A small image colorization model, trained from scratch: 22600 steps.
Rows from block 7 of a small image colorization model, named by matrix and row number. Rows with one number belong to one channel. Each number is 500 + 25 x the weight over its row's rms, rounded and kept within 0 to 999. All counts start at 0. Numbers have three digits each.
After each channel's rows are labels from the 100 images, of 14976, where the channel reaches its highest value: "top examples" is what is common among them. Only what is clearly more common there than usual is listed. The data: pictures of board games with random positions, seen at a slant. In brackets: how many of the 100.
# convs0: first 3x3 conv (model.blocks.7.convs.0.weight, 96x96x3x3, each kernel summed), inputs 0-47
# convs1: second 3x3 conv (model.blocks.7.convs.1.weight, 96x96x3x3, transposed, each kernel summed), outputs 0-47

convs0.18:485539476544463501486519471442481490471526492460496495506474499470492495517502495489506480509505523503471456490536508583493493454488491503519504
convs1.18:530491515444490474498468500538528498506521497521506511434495503483537482483471498484474516507527455519513481532482475462503526494539464471469455
top examples: stones on a line grid (100); nearly full (69)

convs0.1:483488535523480479506503531529534469523470471484509506471509485480470491490494487452464497496517512551498524518473519475532495504496479500490491
convs1.1:506480539549513539482522490482496473462463483464469481548501515497464497485496505564473521477524527471529508497504464490468494497529497502489503
top examples: draughts (77)

convs0.2:545494514515473486497488503493438537472496489465484459503498482511503516491510513448488483500508532481479498510466462469548505546487465480507512
convs1.2:529489475461533554530503467488515507482503493536528520530519542466498534514482495465546526497483452514484480445525473483476479471498455472496497
top examples: nearly full (62); digit grid (56)

convs0.14:505505517496541481459546495497493526482486455473455507554471484532508496493485443484513517531473483483484490458492467474507506546507519529512482
convs1.14:493481559499538444478513508439484489505514483472492474533530488530497521519514506498486499525504532543483493473533507483520522499512506485529491
top examples: digit grid (100)

convs0.41:518535501552524461452473504491535518484515458478453509522475519488522515481483472453553485497480495456479502449495534476523531519528514529469515
convs1.41:483531518507479544510497525461521502493484492495517524493508463492520505482546500506480496483502532479496502490503507465502450502509528487457522
top examples: draughts (65)

convs0.37:490532470535459489483494532494524514538487502487479485485497479513499480458476484452497536511481524458484508498500509467525526437481495521441501
convs1.37:489515503512520493479515525530503507485505505488472525472483491506485483503502489536455487434472489479470478518474502466478476493506479486420491
top examples: stones on a line grid (100)

convs0.40:517498469477504472506508508434482537524502443469479507473496532512510484501561488471498508531488496574493477488536487478473559494504478481558507
convs1.40:489502474503476483507444528525491487526462466518530492470472483469470515491498469505480526487501493485497484448503488469523538525504483499535512
top examples: draughts (61); discs in an upright rack (39)

convs0.65:513519477456492474491508468524520484490498509488510485510496503507502527495510515438481498486535486505492484479494504468515487499530508502498480
convs1.65:507491501480453542498475540506506511505543570466484491520513495490526438497476538499514544493547487537487503537458516484560492554521519488499487
top examples: digit grid (87)

convs0.7:515510437556438445526509478506479521545504532496471500556487484475489533483504523508531490479493456482524497502457497475505510484449483497513461
convs1.7:489459511516445540548487487459501493494478511508468514505475528516501499543504498510511479514478515522529467455491487458501523514501431516526520
top examples: digit grid (89)

convs0.15:486509499491454489491495510488497527518502460493469504517508496508528577478500484507506521484521510495497500504481496476466543500483532529518515
convs1.15:533549473495472516479487475484528483519535503521537503484492480536524489501512495491484507575509505522510498494480511505516519501461498516503515
top examples: nearly full (72); stones on a line grid (71)

convs0.56:491494469464492429490492528496508489477517486454519509499478526544536466482561432468522495532527503479483524475507510502530494473497494481526455
convs1.56:512506500477547409515564465513495489511531499510514471487479517457492495506502448478480511500459500504507460493503488539492463477511484486486466
top examples: nearly full (78); discs on a green board (47); stones on a line grid (45)

convs0.55:458474505524484467518469513540488479510533537524497493467488488561526453488509486504455479516519495532478467498502465439477524522498493524513498
convs1.55:534492464493504494514487457453488499510469486527500499514514449488558499519490460507526475488479505492512523529464519501460515535461504495504489
top examples: stones on a line grid (85); nearly full (68)

convs0.51:470515518484524488482503536530480469490444443456480479538474484488534500513511530500486522527510519473510500448537458473490512523501493502502489
convs1.51:486474457469554539463508522477514464482499416517505515523473481488499532498487545514517494520490515528541495503520515493468510532503533550456506
top examples: digit grid (100)

convs0.48:539514499521483464485495473511460477532482503539502485498512481457490520481475458453487506509475459521503481513493470488540511529495526535541519
convs1.48:432489460491506526487448504474441460490464486522503484521511524502492493486457515507516550483518508527496495500528531458511467464519520516512515
top examples: digit grid (68)

convs0.27:492490519511520474517505517567482503488482501473481503501481470536481471520441498483477502476473496514490518477526498478531534521479529503532512
convs1.27:499484476497486532532494504517523487545509502461516523505485563458525498513514485485498513483480512485512542460492462499435500510476512477517511
top examples: stones on a line grid (49)

convs0.77:510507494500533501493512502500518507521513526502454456465490523553519479494482531540504534471478505462473470478480484484466492491473476466473568
convs1.77:487489520462518534504516541493533484533500546464485484490518474489507489449498501493514461471526482471500496487494480501496521521473470521493452
top examples: noughts and crosses (82)

convs0.44:514529499487497501500518505527503517520479487520507476471559511459536495467467504529493528451470532488493534479500532487457502525520519509433504
convs1.44:488471537468578486487506539507489494511471499491552521464490531441495456466476472548501465459528485465490483496492496498491488459447511537482477
top examples: nearly full (61); noughts and crosses (52); digit grid (48)

convs0.19:522497484464496493511515497496486527486467504474494507504461539453522491492529502550525522535495547527490497476566463456518495527512463481496519
convs1.19:500510520559496477514483467499493475492497500500501461474486525449513521496478526433503499490521528550499502491508495502509519514521515496533494
top examples: draughts (64); nearly full (61); noughts and crosses (36)

convs0.34:533545533506512467484506476501492499475475491549509479546489549518505482502489448496489508491477525461501524471529502490505548553482484512434485
convs1.34:541492534456515451494489485502512535510478495481487543518507498470505509502484465489484485507474545464451532543502495457517500481519494510445467
top examples: digit grid (100)

convs0.86:476481513490469479468518446486474508549518493476490511535488510505501487471525493530541513545523519543470494490507477459507524529480507531565504
convs1.86:464508507536487497532507487509514493493511581488516477479477519504504525551504479513481469526469490484533500503509511523514502522547502497543547
top examples: discs in an upright rack (47)

convs0.47:501538489484475426520482492532502493493453488501477495463486537512536455541504499514492475509501483504494484497464495526497465536523486541552479
convs1.47:568507501445455529461490511442551526512488494520518509532515537474507542518512527480494461546504487501459508482495505504494480508488493503496526
top examples: stones on a line grid (95)

convs0.58:545512501529554485479531506512508477514486459473502501489450535504486490483524417481488510526505480500511455472518495447474480500475502495487480
convs1.58:536466523521517438499517484504483489489472494505480500440489479476490492489474450531463481513497506488491520491509485448536540502515474465507467
top examples: noughts and crosses (81)

convs0.49:517503446482495503528486517468463482513476510485462527523494533523508555493499516520578529506521468540491475511518504508504502469464541497515475
convs1.49:520524479531501504523488517499519523486525563537488487506429495486482508523521572488482494506523472488495494507475515529506475536500524474521525
top examples: discs on a green board (42); digit grid (39)

convs0.11:520508522493474454494522500553487515529501515511489530498506495489513511487518478460497513475498502510506462484489525508476492494483519515499478
convs1.11:491530487479485463536495532478493497495533488516509490463526470509475481490486499484545477445523443446489514510507498510475547482488504500474441
top examples: discs on a green board (81); nearly full (64)

convs0.75:514522507481516486489492526493535519473474505464471508536521435499461512483498513461489472489497527501503479480499455462529499498487460502478415
convs1.75:487493503465498523520527493471506509486504476473491510505533493535542510474497520465547517501566509527516558557513476526476467494466482521472458
top examples: digit grid (100)

convs0.88:510492517502463454468495553503483535511470480478481511504490465500508510540481488496482484528493507509524481490548513496493472486524510471492520
convs1.88:523499533485471536515522497523477492454470466508489464488498457476509505460491548488512458495461516501522515520479493517449502491423521475495530
top examples: stones on a line grid (82); nearly full (63)

convs0.84:459519505472508521538478521506490503512484499498452517517477492495449470501491575541493523496459519499485497459508542508482499500501517545481492
convs1.84:507527457520540480499504507489499501499478516480532492498510494542494495516457468515473504520471499554516476535511510549538526495470543489539528
top examples: digit grid (100); nearly full (67)

convs0.22:505500514489534481533491476491517542435496505523501480507505526474540536466480503460542489525509485528477519484557524482515522504531434513516542
convs1.22:515505480507486500509484529526495534491494509523524506500517517457514496517442496526485534495520551445490496520522462550523514537454499488515510
top examples: digit grid (87)

convs0.70:532469516528495482505526535484506523482491524489532531454459557480520454503529448502481497490507482550501502496532534484541479465504506519506502
convs1.70:501515472486468545489479482451471506483511473495562519492488480492542490553506470519489525468467497467466502459489449483510525527458542520492470
top examples: nearly full (60); noughts and crosses (40); stones on a line grid (37)

convs0.85:477511471528482466547532507438501510489501485517472500502477527469467511521534476482523501526542503479508524448499497465487512512515486491523461
convs1.85:556507489498508501498486522494500530514474506507481487467477542506538460532515505474508499489499483485489460519538535478461504495499482523485479
top examples: stones on a line grid (76)

convs0.54:526525486493515455446519477505494506496469493485468504457466473525518559529505517516474488476466509500464509510502488466500457501510468501504484
convs1.54:474489541512527531511504462461477482506480501499464541492465523530516494481491556499504498460494516507510510529534496483507483483517521496486533
top examples: digit grid (100)